python train.py --arch="resnet" --model="image classifier" --dataset="seven-segment displays showing three digits" --train_examples=97500 --image_size=48 --crop_scale_min=0.8 --horizontal_flip=false --targets=["third digit"] --num_classes=10 --norm="batchnorm" --activation="relu6" --depths=[4, 8, 4] --kernel_size=3 --stem="deep" --avg_pool_shortcut=true --dropout=0.1 --widths=[64, 112, 192] --mixing="mixup" --label_smoothing=0.05 --loss="cross_entropy" --init="trunc_normal_002" --residual_init="none" --optimizer="nadamw" --lr=0.0038 --beta1=0.9 --beta2=0.95 --eps=1e-10 --grad_clip=1.0 --ema_decay=0.99 --steps=14200 --batch_size=64 --epochs=9.3 --lr_schedule="cosine_restarts" --final_lr_fraction=0.01 --warmup_steps=1420 --weight_decay=0.2
Rows from block 12 of a small image classifier, named by matrix and row number. Rows with one number belong to one channel. Each number is 128 + 24 x the weight over its row's rms, rounded and kept within 0 to 255. All counts start at 0. Numbers have three digits each.
Before each channel's rows are labels from the 100 images, of 14976, where the channel reaches its highest value: "responds to" is what is common among them; "lies over" is the class under the peak. Only what is clearly more common there than usual is listed. The data: seven-segment displays showing three digits.
# convs0: first 3x3 conv, stride 2 (model.blocks.12.convs.0.weight, 192x112x3x3, each kernel summed), inputs 0-111
# convs1: second 3x3 conv (model.blocks.12.convs.1.weight, 192x192x3x3, transposed, each kernel summed), outputs 0-191

responds to: the digit 1; third digit: 1; third digit: 8
lies over: screen
convs0.120:177144113143147121137089128130078163169139113106127147155147148132160140117136145148116148125161115145136176128167085141142125087070140124152140141153190152162143131156104129107119103164152145097158134147144129111109158166103171096165161131139151145143108160154150132135160163138127131085135148145142130149150138126137129104119125092108
convs1.120:144110116144164152158079133150187141120171132165126164141117092106148129158138128180142120154122169175149176135131118158134134146147153116154155135143197100143108150103136148128148165161107142152159162187153145149121175151118111116120139106127114129153149160165146141168137117140091178109154157143138129141148150152139123152132131087132150119102147136130134146154128125113130141124155128160128160191145147119101136187142110111137134103136136147136112123151136165119160080156091120141168132142115096120136132114158138132156150145125136128119171110134140127121134162171144144170

responds to: third digit: 4
lies over: screen
convs0.74:144086105096119133125152095125157107128136138118168154122144115091143175160149142128163113149155135179144120143089122139142115124129114144138191171147148102109154120132138123146138125114079122123149139141092134083094085087083114134146138160173119143156140162134123131174149103137145153149123163128091119099151114154165134149136140144104
convs1.74:105160146116151146150130111102155155144134148141144117101107141128141156151125166109164156167115175139157119165095105185128171144118149122130137077130147124146148174129136174123113142159137115146052073170126168134115135118166099146141143116128164116139132128123122149120136088132134165141122140130169160132122151128149143117182133105167167113138135119145119124155133149152160132117131122148133107153166137174117129160120151153136134138146106122188161140169151146150109122126122155154135128154148106107135120105137117137061109106163132152154151155121149141137181097152135148166

responds to: the digit 1; second digit: 1
lies over: screen
convs0.191:118105130121149131160177175077122105122140109067094127130111091102143131114082125126128099137128110148149121152152132167125157166111139139138107125119091116141097172112122137152110133102115145118151120125137132139076113126133130130089115182116174143135122122120132136133116119074139103091132122091142156121104137167078102115150186120151
convs1.191:154112128098130113148150114111165124112159100108153142107118132112123150085146086103096119131154104098113137108118069110120109115127107140145154151108111141084139114159126093151130100067121111101124111094126122143124133099159134128156088102139117128139126115114066130126122135129115099149118132137076090115141124138124137140095117134087102102191130149096098080095124094154111110119146103104095147124100173108152130095146123084095181179087117142139121130096141161121128132172150131108148111100118111121103168112128126122153158142160156123115132104098088121113107112131089134081

responds to: the digit 1; third digit: 1
lies over: screen
convs0.61:177120137093109139149098148140136159167147116112093163136113129123098147127126178165107114110127120127117106148139054158118127126137168148119156127155138142106112118088109117116078091153163161121156148146140136133149111137121151094155130149157110175118156107114141123137154112126146096141139160132135139163194140177145104127150115148116
convs1.61:143165178143120100168101112153128122182122116139192101136112109125215132137150146146115136137180088156133141173155136143151082122169134097138148155126120091141108150116148109177123166135114149125179143121134151137146151174125130109144133144129175135105135139151133164119136102170141141119115136141140127117101145167145124120107117099153124099094123145135102111124103122146088159143121149150124124132121109141145117113135124163123119148168145145137084116093095150165131114129111119140150136121189126123188139116121150107116136136138135120091153108136173140078114171129136154151

responds to: the digit 6; third digit: 6
lies over: screen
convs0.108:159155110144100166100116124130144179132096115172128089140088162182117109163141137163114129146142147147084079156109131148159111148135169149091060087117143145098127106092125132147141116138137126165142127118139119128113123139136102137102122124101117096115123132115156124066083140085135145141121125145136148154137145155158144141128146143144
convs1.108:123145139155115139133161129172132106150095122153147124122162170121133109183161141189137161115168132129138129139138146142160110115145134140095111173158105139157126158128127136115161155149102167098180141119172089147155148186109148143156122163104131123140176129129151125125149168161161114111103125138148121158128147101164148163143139131134146174116150138176133139144134190165144152175127131162125146144144126102145138124126119172135119123149130141120135139139129141149133140152150144149144154128125143192162127184149123144190151142116129108136137098159151157136144125110138160160

responds to: the digit 9; third digit: 9; third digit: 5
lies over: screen
convs0.11:134138147148115120166140116136127139121141112110129125127144122125139112117161143127112186119130129141100161157114122157144112136197163138125127085125111156130128121156159121124126120138151149130120165143150070164143137149171140177156119153142109178118142132095157127124119135138116096222104143111146163118107147122130129189159101137130
convs1.11:105140155161111136133096110177100159098091142134131089121112101116108135121096139152124167133158142177154181133106074133139129129121114102165116180133121098140149171134168130117129168145146114106145122152107173088154141135138062151147169158134142136109149124154106107133132119123134123170145137112160140102120156166124135143077112099079077129128130121108070110102137147152158176113143126105112126149119140142154167124118124169138122129104147106155131128118107111176119137105130129158127141102101132161164136151124131084132138096129148108164127123113094159110117173123142127119

responds to: the digit 6; third digit: 6; third digit: 2
lies over: screen
convs0.37:137155137142107181132140105158135172155124108163113117135127163168110150143125119114122135140105146149090070138146131112148094152114166140076124116129120153105135100118142144124106118141152106168154147106087164117107148150119104136141136139157050133121149165144153153125102105097123113141129171123106165104153120127153165146164097127110
convs1.37:113134148156126134161148141154125140148127153124169143130143142115173112153125154174152158126134144149147110170156140139134138126155127133115126120136100125180121156141174132128144159139111142104152133134141126134145155143103120126150155142135173124113152134153138161114130143142215152114142118161132100162133160126174162137142146120165131144107129142140108202149152165181123157132118160142137111116175134145174132133106167191195148149183138136142141123153156103150130138145158157165127149123163114151161137162153150155144152121149129142117137147150154135157152141146125150161

responds to: the digit 1; second digit: 1; second digit: 7
lies over: screen
convs0.137:112100124143114147162140170121118121126122125118121128132121074093114113132100147132139119139135113153144116142140134149121165101109091124147098090109105090116071145118137132164129128095105122092108106103144120136096152130130118122090094178097189154152082128096118139139119141094104099088130116104114122129115155139064092119107181128152
convs1.137:149130156114112070125146166109129120114147062116155119109109131088150113094142102113080097116132078084076150140101081120119119151136104146115092157123145129058137107138135074131116114056116143098127133080107110147115095113153124099133089117126131127118124125080101125137123098135125098136116134136102135109123111139129119144108136130107136091142146119142121088107134112133115129122164113123095139097086120139160113073126133104106153146093113112119063085131124145135112111158127128096143138145128103088122144111128122117169166159151146168119128119141093149140124133097145142102

responds to: third digit: 2
lies over: screen
convs0.25:149135127172144147092112089160129117113108124133125129127113139147139132113110166103132130130077117215102117128137115167131085125142122121119116145144146154178136074155104141114129137136146118122175165117102146134157145136117156137104134117133125155187155184146153114115125152163105117136122137095120130110119125068135142128142113077108
convs1.25:113126136128167181154109163137129104163115146159138133125140143135115115175148148158155103180134166173132164147132120147140159121141153151145143102157145135175136153137131137092142153162085103153115112189154159135141154119115125112092140136150124143157149135150143137143142145151169152096182152139151106156139134154150159146115133141136153150117140144096144136181165128127150154118141163139129109156153120151123174161128153143152101123158150132206141142160165089132179125142120149125141126155157149136130110133131105139159139130123130127161128137162117131194160139150130121167

responds to: the digit 5; third digit: 5
lies over: screen
convs0.19:161120109138151127163112116152094133117128104143119144136123135154131113114105143125110177144097130184108160133148071131124122110130121120151119141157171153173133099158100131133122100139148157115191148132158120141143158172139190122148147127139096159151165194132134141114154129159117137136119140127160125154134149093113121128140149071124
convs1.19:137130130156170165135114144156153120149117134144131125154129133119132113145141174185148107132172155193133200149132126181162143163168105140162129155122150128165088175138169159133155159152078159132165146173148135152109178151140113101101140150114117135145128153157131118168116129136131136104151133116117136145153103145137129113130123107142147129131118114093128133157124140147135166112156141148124144185141135110114164154144127131143136112139151146199124132143127156124162121148135144148167122167107104139116152135137157099154156168141162142141159138163148129142145173136116113158

responds to: third digit: 5
lies over: screen
convs0.128:079131169090126109146139113142127142121138118136169114147159114126143079120152119132127120108115145081144114164104136109148138104133083102115090127105123174129122142098123137121118125155146134173135135155164111131163153106137114158140137096100111138146113029125152145151111140149119124147118100175150126146092126141158116132154119184146
convs1.128:045111119137132142124107141139125148050133126125114122134110089088132075124101147151147159108066134175136114122124137134123137142113128090164101130106132112132091158101160145099113119137143140093153168132098138122120150157091137122172102125131119108120133087111141135124129130144095134096129111153131168104130139163134133133156133081143108124092119132134123112110115122125102146125113114101141102140130070097119128133088129145103087119108152098130120124141087134129081094119087120139111135131100072130129090127148083123101055110122107085120149103109150149109099141121156155123

responds to: the digit 1; third digit: 1
lies over: screen
convs0.85:133100107122138138103123062148136159152112140158136149135122105095122126114096150093149114133103097148092105142121114114149091088115112116163133140151172144094131080137131129099139117152124136104109116069095172124113145148082142115146138099128119148191134113142147141128128131124090123112124144082103151110157136092107178119117105092101
convs1.85:116130131143131145165116142118129105130127124129164131121128092074156111152141141171138112143196126138126182135127130148131144139205054171147144167135183099148130142173176129123135148124031153114169180137131145121144152161116143139052125121139125140135131122143143149146149108141140140127151116153118121136136107153153132108101168092144123111138135134138135157141107118124136147133106162138083152144105120112133123130141132125183146168156112133174111107131120117129117110126121117159131149125160103123127115112117103119139139150162113160141173126140142120131139122159131154151

responds to: the digit 6; third digit: 6
lies over: screen
convs0.10:169139139129079150141124122138125182145129117147135100154089184170127150131125125120111146119117148124096125170136119133166137177157170146083084081126141166126156125129111153132141104163122138139151150131137130126122144166177103175124147150117122117096132122115174128103101113088125147130123157123160148129160150144149168135157102118147
convs1.10:110155168144115131129151132175148119138102118146153152141137132099147128140163140178125145112156137133137136133123144141157120123161102120133141168144112137153106159134143136127199142132115128104153137130132106139166149161131122153123107157135142107102158133124121104121144181176176121141129131134154108172163103112156183152146143115116178164120141144154119096147150191186145132154142101146122118130153109117164142110111125181102148159169141137139128129114169129136131133153177127145148125088143117195127136191172138168136131140138145090160160145116150141134127143120135163125

responds to: third digit: 5
lies over: screen
convs0.89:089130145068129080062139136107108140140170112094133130140145118106109157123131158147132110136145128116128107146127139161140128108088112128140116139097161108125152166115123135107131119136127136157103114159112121086099113077111099120119149110100124112164097103147166123125160141107149139106122120168089124111133043152135146137127135163088
convs1.89:125113107113150161156129084146140159120145153122138158114127119141109132110129104144146183170101124133166097146155100114118123129065171052126167072110174123119121123087119133153128139120173111154097141152136137138138135114088138122204121110150107113108143141174107143112126140154095144110135139150136128094113174130107139154189132115183145108092139163158125113134144111117128080117137095126140148120152158118151126171136103122134118140109135135091137101111122104121128113133103159150134116113127126121138113130200164165136143123114115115126130154098176142115129142142150118141

responds to: the digit 5; third digit: 5
lies over: screen
convs0.26:146152126171133149133147119160122134120114135093134120120132140137149148111104160129133162143109135189086171104154113101137107095110125132146115120133165155183107104183131144126145134137157129094150141142141131141134160155113171159118124131121144144151157207131143115103115125179115130114119134126143132148090148067124110103116123088084
convs1.26:145104113147175169152103147152134123136115112165115136156115128113094107162130141165111110158133168170120202130141124139135163166120155136153125152135162107137119140122155143118143140135114137145136146175156128169125157152116113081117141129120119123152160156147120130169139118149136147078168121148132130139154150141147138150127132111128137121116161133084137142155180124133148145123176146125131133211143132130124153175149129116140095109120137160182127142162144135096169097135100159136143097184130117130126110114137147125165159163105138161132140139164103137179143166137127130176

responds to: the digit 1; third digit: 1
lies over: screen
convs0.87:157125074139093137121130140147155103136067134145153146095055156156107114109115148126129127132117136124093106096113126141085126146148156157101127127136147122129101134112125124129139128078119152171111140121134112143144142129152140125036064158138139117116101110094077092103155122141123138143103127127139143141130127134130146117098109135098
convs1.87:118115103117136141149130145085148124134104118181154143140109131123117110165127134133118153085139133117094114126181131127144135171127143127125147173157112133132125155121135131108140091125096117137164139121126134143150163152122126131153148191088110113148164145140119110132121129153192130119125133089124156159161148141099131165100075118088166143128116129117203166140161141132137178113084137146144115154157129150118148115124149136121149161161133160132104124125145184116144129160129181120165124178140101142153135134099109139128114188124139108134132145144125086157160066150122111139

responds to: the digit 6; third digit: 6; third digit: 5
lies over: screen
convs0.58:107148124103143096117152156144129165120159124090146124130162140130139192124117141149131130165164148124136155125126132057137146116112142122129095120128154171179116178107100128127121110154154133107099128143123111115128118119156115156148167141092151152128117139148165158094114174072135133117141129127141130159125057097147134109112131157106
convs1.58:162156132150120115149121108151118165105137133110130126099151137133127147131143118146121149126099109132150145143139164130133098127123171109120146172110152122136095132112134127157142164135198174111208165110137109115148107186090125110158096111135148128114129122120157159119111124145073120104151126165156129119139168143140131137147127122156137099120138117178073131095089102110106098147114112141133140166156156115120105146147067135122074129108126121130112176142095135163114114105111117145142170113107123114136075116171149120123112123114129079090108111136145169101098164125139148119

responds to: third digit: 5; third digit: 0
lies over: screen
convs0.168:101151121091143065144133107117078162153151131071138133092151126125135143144121080130173158152155144101118116116125116109149133115135139157153130133111170132127130150143127107125137124130134089134136163136073172074112062080129111146112149129109133125152142102155131145114127150100134147139153112130099151098106110108135129115137099146079
convs1.168:115151167147120109138122082172090146125148121099118132124148133112153140109139124168136125147122142124107112148110144122139135085150110117151143095085137115141111105136138125107119147118151152091125123140098139132138119110126110136136167087129179135094112142159129146115133096135127142113137116140145119142101123113136155122160158115146178103122120140126101164102101139039103146098114060191122134115133087109148127144093148115167147121136180128070100156100126067124107132105120104139110140106143088111120123131200081111099093098151112126121134147102152156101105120132145109134

responds to: third digit: 5; third digit: 9
lies over: screen
convs0.33:133146131104117056064100118109086142113159088085128114121155131149121169078135126154096135103144107123138139147134117100121112133102136103133115132110152124153156173097110106111081104133121113168124113142123116118108128126116103084130166073118128127117105145122148129114157111107126118109114132160130152108131081164147146129143104165080
convs1.33:157086090138095146106088103125146147150153145092103140136145119142103138096156096137125140155139147132144112111098113110130146100122147110128151100107185109108126141144113117152147122102159106128122140136143118117105140114137134164159108080198088162138115134168119101152126152120105132139094144118120088122119139131110182113160179118169142154137124108165093107138117166124146099133136090159148137147141148109103146179144089144110133119139138105092137158125142147100091144149124088133156115086132130147090156154196165126132132120160120126156149163087157095096131146133140153104

responds to: the digit 6; third digit: 6
lies over: screen
convs0.5:143129158142160142129121099134134148150183159135137124144147148118163151127141094168154103187158153127157140136159152109147141125084124115141118173163126127144141135124133138142150153141118143125130121126133167138117151173137127128148175100128116155148139113184144167124149172133161165089174153166152168154151139157112132125179135140134
convs1.5:153120156112158118167133122120147134120146127123130186140160132096188124140138159175159171120151100126125154152109144157120085122190121131167126084129154126143136139142153143127123152117146132118109148106136114158085117109098146136147101078150149148139135141142116143126154162139100153116128112149125112122095111111115185121145120102154135092125125193131070116121083134176092098134102125116111103117146131109146136140124130179157140134142142152173136128133095165164134119153143158130121181127136103138148134141105170152153150116166151119071140082157145112115128098127123150129

responds to: third digit: 1; third digit: 2
lies over: screen
convs0.98:132164111144167115161139122128113143151127121149122119134092164191149151120089094127142151144099151112133161104149134105127149136089136109124089133109138138178106122139081131138133125098142136160110151128169156153155165165143131111070136116087129128156136135159130133090147123118140129078158142137159159154165170134123144079142143134112
convs1.98:166123116096150133120110120092188138146154135128129173152175125127118088100161137157147121101126127159122169126186121131117126105129155108122111094124156114160103144117154134146126147146157070115098108127141133142080156092100111129172114157105087132143133109091099091141132156128165129094133162094104168152125125143101127134099113103082182155101123141145167148112105167142113157111119106164142105154171156118144155147134130170153139124141141177130135113112122186139125119144120162159143159130145123139122134151138140144144144144094126112112169123171117093115141090135106123120

responds to: the digit 9; third digit: 9
lies over: screen
convs0.95:087146147101133129155148103142109142130143121140141118158164129130119111121178132123133176159111134154133120168112112125165113133182135137109140134128125157111142137145150116156142107151117131156159162134142101152112111097172137170162139134163127165137142164119161133157132140106118127202127171127130168108112124091132126203161120148152
convs1.95:125138146136130128166112129134112175099133145132143070141109097095125147145085163159139197161145154190137154123099111143149154134113116126163128116122100099144149165141150136140129148134175104120122124136098191094146143164118076154130141148149132124087121155132131136118167124127141181155157137160124178142151125165158144126109125095105142109133130118126132127128160141152155161113147117138123108135135110169145157138121168155133098168157168079184139170119133086130103112129100117159145111133120119154152106131157143081123135111143137134161139133131099138156131156156150132145

responds to: the digit 1; third digit: 1; third digit: 5
lies over: screen
convs0.129:174150133126131157130125104138122162161150075146109139144127125118119119128133148130098126109104140175105103152147093170156109124151167134089127141169119187103132106120128135123080100172151127135179165129140116136122149159139154131170155150156097177155123145128154138138134140109116100160136150130133163128148137132156168141182128130157
convs1.129:120160162143120145153128153166111137109112140150188126133112131121173093157125162174139157136137118193142121149114137170158108150183102118157120154132125140147126163132189135111173170143095164121165152142134170110133156167097142083109107144157135154137155138137166156133142124149165150090184118173126143115125135172152137136099139130145129131117144143143088112139144112114137159128113123145097124109139089144151145122125136127139077147169152144139136126140128118166121125142129145152145160135126131141163081136183112117137143130140155084144139148145125150142135145122122180160

responds to: the digit 6; third digit: 6
lies over: screen
convs0.140:151147123130132119163131134136121150127147126087112134160153155134180188090123117156115143126149144120127182150149094087145121097087137142148138134139170139185145168136110131104137086163145140125138117163138126136108144165131136113142159137129125113126103129149159142137150136125145136069146195157179104158148128147150134103135129162133
convs1.140:150119118149164134156097118157188130117161127137107151145141089121144115141163122148137168116138160141140157122123120136133124145136159141111184119127180096130125149132112148152155161124179129140132166157176129156109157132131119137180127106120123134155141166169118125165127119146078174111124135145141124136147145144129127143175159087139185104142123150146125139136141140128130098102152101174139132141182166155104131169171087134142135095162136141124116147150130187113163094172097145151178145132126119130125097127158130143136135149127137122112179138140159142126105126157119168144

responds to: third digit: 4; third digit: 2
lies over: screen
convs0.12:149124112116099113134127143142131099113081125112118135107069148167107121104126145132113129121132120123107097088115136149086148160169137149058153124137100144102127162096141120128112150078139141154110122138127097133129122122148139142074069153144146131118136112082096075132146114090121106169118154128146145127103138135143158159096096114095
convs1.12:082121130111131157132135127083141121134118101138116135126105145136136158110098098097126097110137138092091103120157085122123141139100112127109139155098151160108153163127117100106146093111077115121124102136126116118135156108139123137102148171087118108143111179139082104131103105118183100122113162118123146134124090152137106122120086134102144123124099128118176128139184149151139150124129140118134098127121138148123154118115161167121132186147156112154092116105151152113116175122137177115129098178140110144096132129140107144113116153118107125145080148122104092159163043132112107083

responds to: third digit: 1; second digit: 8
lies over: screen
convs0.68:097110103070126116082161129118106118115094120099114103105112098125067156123101139105138106132123095163141107120137121152108098122093132121114125114142111139108111136085121136109114101095147135129127085127119106097049107114120086120116102128131131105140111180109092118136144120103092114118131101139125120086127085137090123126092151153088
convs1.68:156143130147079069097127110118104145181153114086132119128131129106140166073137105107101104129160079099106085150121120137135086105142111116132137147112126122127110081118136104171134100051123148083136126068079119128125079112121128095117108130131137118118106148097104143103129116123112096115055124116136135145119107130094132113102131127151127087119116120143124144101075124131124098123084126154112138104108129117117134078139103108156149121140128102083100147100098140127091111112106107121125132102167106100091146133097159126124146142138104149126130121124106107084107132107146129104

responds to: the digit 9; third digit: 9
lies over: screen
convs0.94:167140134163158120145117125123100150173162142153128135153145163127157162119133136147150167126156162104137180141155131100146120106117151102111119142125135167168155141152099102136120136142143142153159134128173117170144136182124152113168169107154125105136131083143154151117153154135140123140158154166156162164141140171117134113172153142140
convs1.94:092118142132129127135123136144150156048126156133131139120122105107161087147090147160143140115119124164174132123118152144138114144166107111102118143124122108136104177140158169117147145149128156111185169127133095126087167159121097130164099114118142106129134129155156135146144160132084129149132138153109142088137143146141117142144101098135099154130131107133078095126129148123102163134137055130129120117131112108112097153111119169087153113118138129103149092148119157173108106118144122134152168121071124138172150156156098081123116113153140088100138098116171121114100154130150148147

responds to: third digit: 5; third digit: 4
lies over: screen
convs0.148:068149113088144123102156153172176155112149154131153112136144133135147177118144139150115142166144153140111139126092143109154122116150092107132099117131133156126124141135135126135155154143147173122120127076148126150140112125160138154147140095120147125121138144137150147092120149134130135168145159125160124157123058069129141145155117198138
convs1.148:158118108155116146140160129150169160082130135155126120133149100145092157153150122132117193121086145151137139108124111127144113160089142135133147173143151115123116151119113118150118161123188160133186162124168159115140159171128122161157138093153134137114157141143112122165158127156099130163154112145138149125121149152146138151118146133116134118140145131186092130115103144162129135122145098145150130118125144147119079130121086169125124136129130080145118192133075166112117097129111100131171127132096140151161122141153155116123136134148175104116113115165111155091100161163154158122

responds to: third digit: 5
lies over: screen
convs0.97:128095100134114117130113134108104117121108126135120155088096158150132115126146108137126099132144161097125103079131131135082139157175145135110140141124116131115154176130133112126122141054125130186081151150130131170125149142162131148083086148131129145141146109137073095138162111106164132162115128134157172143109160125177132130132098126123
convs1.97:058143142153115151133114102124168126069130128100110146136132100093130118093115110145103164112145110147116113138094100123099118128124088106176139122104168122100131130120141112086123119108113118096138109114118161071143164121112097132148140136133095161141087141137058077167096115108167105128119102097122151098121124160116120114123125112094122113111119156122117113124144105092119163113102112130123089102126108117132165122069158125146116172140142128110109119124118206125095136130119156119138131121158144120097138119114065129093093115126127107135131091128107115134167097125110119094

responds to: third digit: 2; third digit: 6; third digit: 5
lies over: screen
convs0.40:167145139146144127149155096101076167149155137105144105122175146126195165130132136146120176147120137122116163145124132112158159109141127126157097111137164170199142147172134135099125144165152135094122142147109123117120137165133120139165170137124117167108153154142174142108093165129130129128130143135140147150127123135132123138139138094093
convs1.40:102117139144138157140119147163108113089100133117093147130153111122126107114154146169116114115135148178144144114133106150124120149143146137147125143092149093128124164151160161131159169143139150086166175190137101149116166155106101110139127107155131110138135162167123121151111167166097125118156120172150140138125145121170178142173140098148163165136120128153081105120143154147123126107164097140140127178150130108137135154137103175117119117095114119154130155154136125130137111113127127159127153151078120171114121150199151112128118140138148102125133139126154155150092176133128178144

responds to: the digit 9; third digit: 9
lies over: screen
convs0.107:153110148158145132119116109122140089131146141146168142085132153102150113116133169134136144115113155124122116095107110143069127125160142134169160160127173115119115109144113123125155112049108117151117162128142145132097110144158166157117155133148141125176105122137059159126147147167124137147154116125146153132167095141096148121110146159106
convs1.107:125118127154168125163123132149178150156125131155164125132119135133127117164131141167149151162125162126148155112100165106155173155138142107147170119125147123178120156100126135100173115157156110160140109122129171118151152155119142117147157141155130142149125109171147114137127111123174159120150101120130162171180117141115154112120123122099142134115124109142121165201159144094141162158125107146143090122163107147118138162110175124086121154181143150121133176120128149136139115151123147127149136170179123100188093114143106113112150129128157132157132151117125130164158136138144115172

responds to: third digit: 2; third digit: 6; third digit: 5
lies over: screen
convs0.127:139179114140117169128097161135155187136128094138148099148097137153088140123129112125079115138115122138102095139143099132155132182129155132085091099155131173100142140108131127154128075175148140124130102099115129114075127153106114116146132130152127125084127160133171143099087108095116133127122141138097128096170129124148126139118137151128
convs1.127:144110118119120122145141131173144127134107126141152141119161113127119153126155137178138181154146131143143087153123137149141104145157108152111136135132116121157127159139157132153187145109138159092157147161153112144154172136123154139118126137153135110099151158136138162107130148141158135129157131185160139147160159121184179153159159131165151164123142133154103144104144168205154118133138176148113125095158153109173141102129081156145141137145103134143131131128124130123132118145141155130131154110130127195137120162176150158174167137144131086133115130136144157166141145131121166116

responds to: the digit 4; third digit: 4
lies over: screen
convs0.132:082140129133100125121175105113117135143126163130137124154137114111126175179136160101175162120153120113117128142121163123147109072142102170114114108116125120118134145152129115161170144136147133117106128147083085129162122088169098196126129153078139146156151105093121116140105124168121165119146151142112099129105131129149144126130087125120
convs1.132:114122120151154126162123164124151156081126126128123132145103110108085126148059149160132172161090167132134172087129128136152165141095114093149144156110137114126144171104112128145130126165119126107156169116131145118161096173140119179107134129132112095137135130129159103135159119133119175152162175141129136120155124138147123141127146108086098110109137160149158130163128109135159131147137114108116139118161141134144140174166144136139134124116170059141126171139133124117143094160099109138141095127122121129128145137152135171114127108137167143184059143091106143142112125161152148132

responds to: the digit 4; third digit: 4; third digit: 8
lies over: screen
convs0.22:145177128130139123175125127134107143172165126107121152136154122131124150147130148143138158127149127140137118132141111156134143113138147136136151132156186166131143151132138130151132131140139109136160145128067133071112113095082136084138150139148137160158143120154144151144161124142148132150148165147042139059149155144153139159156122120137
convs1.22:109139162127143162154134106160096129104139140106101116153142118132140128120109137152165151159102185145160156170101110162138174132121106125152093082073128116142153166130135142095126155138125113122112126207133163138141152122125109157139183107156131148118107156161113149115103091101114158130164145149179162121121136142168140100196163117195150128140101153131119142111134125109156106107159099145123109100143119139125147138104117133162125107126133108137132111170157072150121124134121129148108141141130127120130097111187103113106108110143110145152132153127169151149130141149120132139

responds to: the digit 6; third digit: 6; third digit: 5
lies over: screen
convs0.100:145156133104109116158151170121100185145102143118115060141093122184153129146132140142122129123158143112131099163130118148158162150160152156107095090105130144099121162124141135137154156156108106115136097166102122106108147114159085153117119167087155093093156078114154112112089151103132143135136136129143141122129129138138136124112154139146
convs1.100:094125146118122133175154139157162149085108092119117131126141132103098085151132143182112167133107125116123143072112155147160088155134111135139133181115130132133140170147147116119183117138161169114155164132161093118170143171136150142128076133145130111124142149101122126134131157146121163144165138154140157129171123137182166145179149101097117127152145156162122100102126145164147102179133157100113089109148120141173124112112105133100141133124131124139109132131139138133119155155141125147137136098107090144127103150160102138148161158162108087155094104123128150151134132129129175123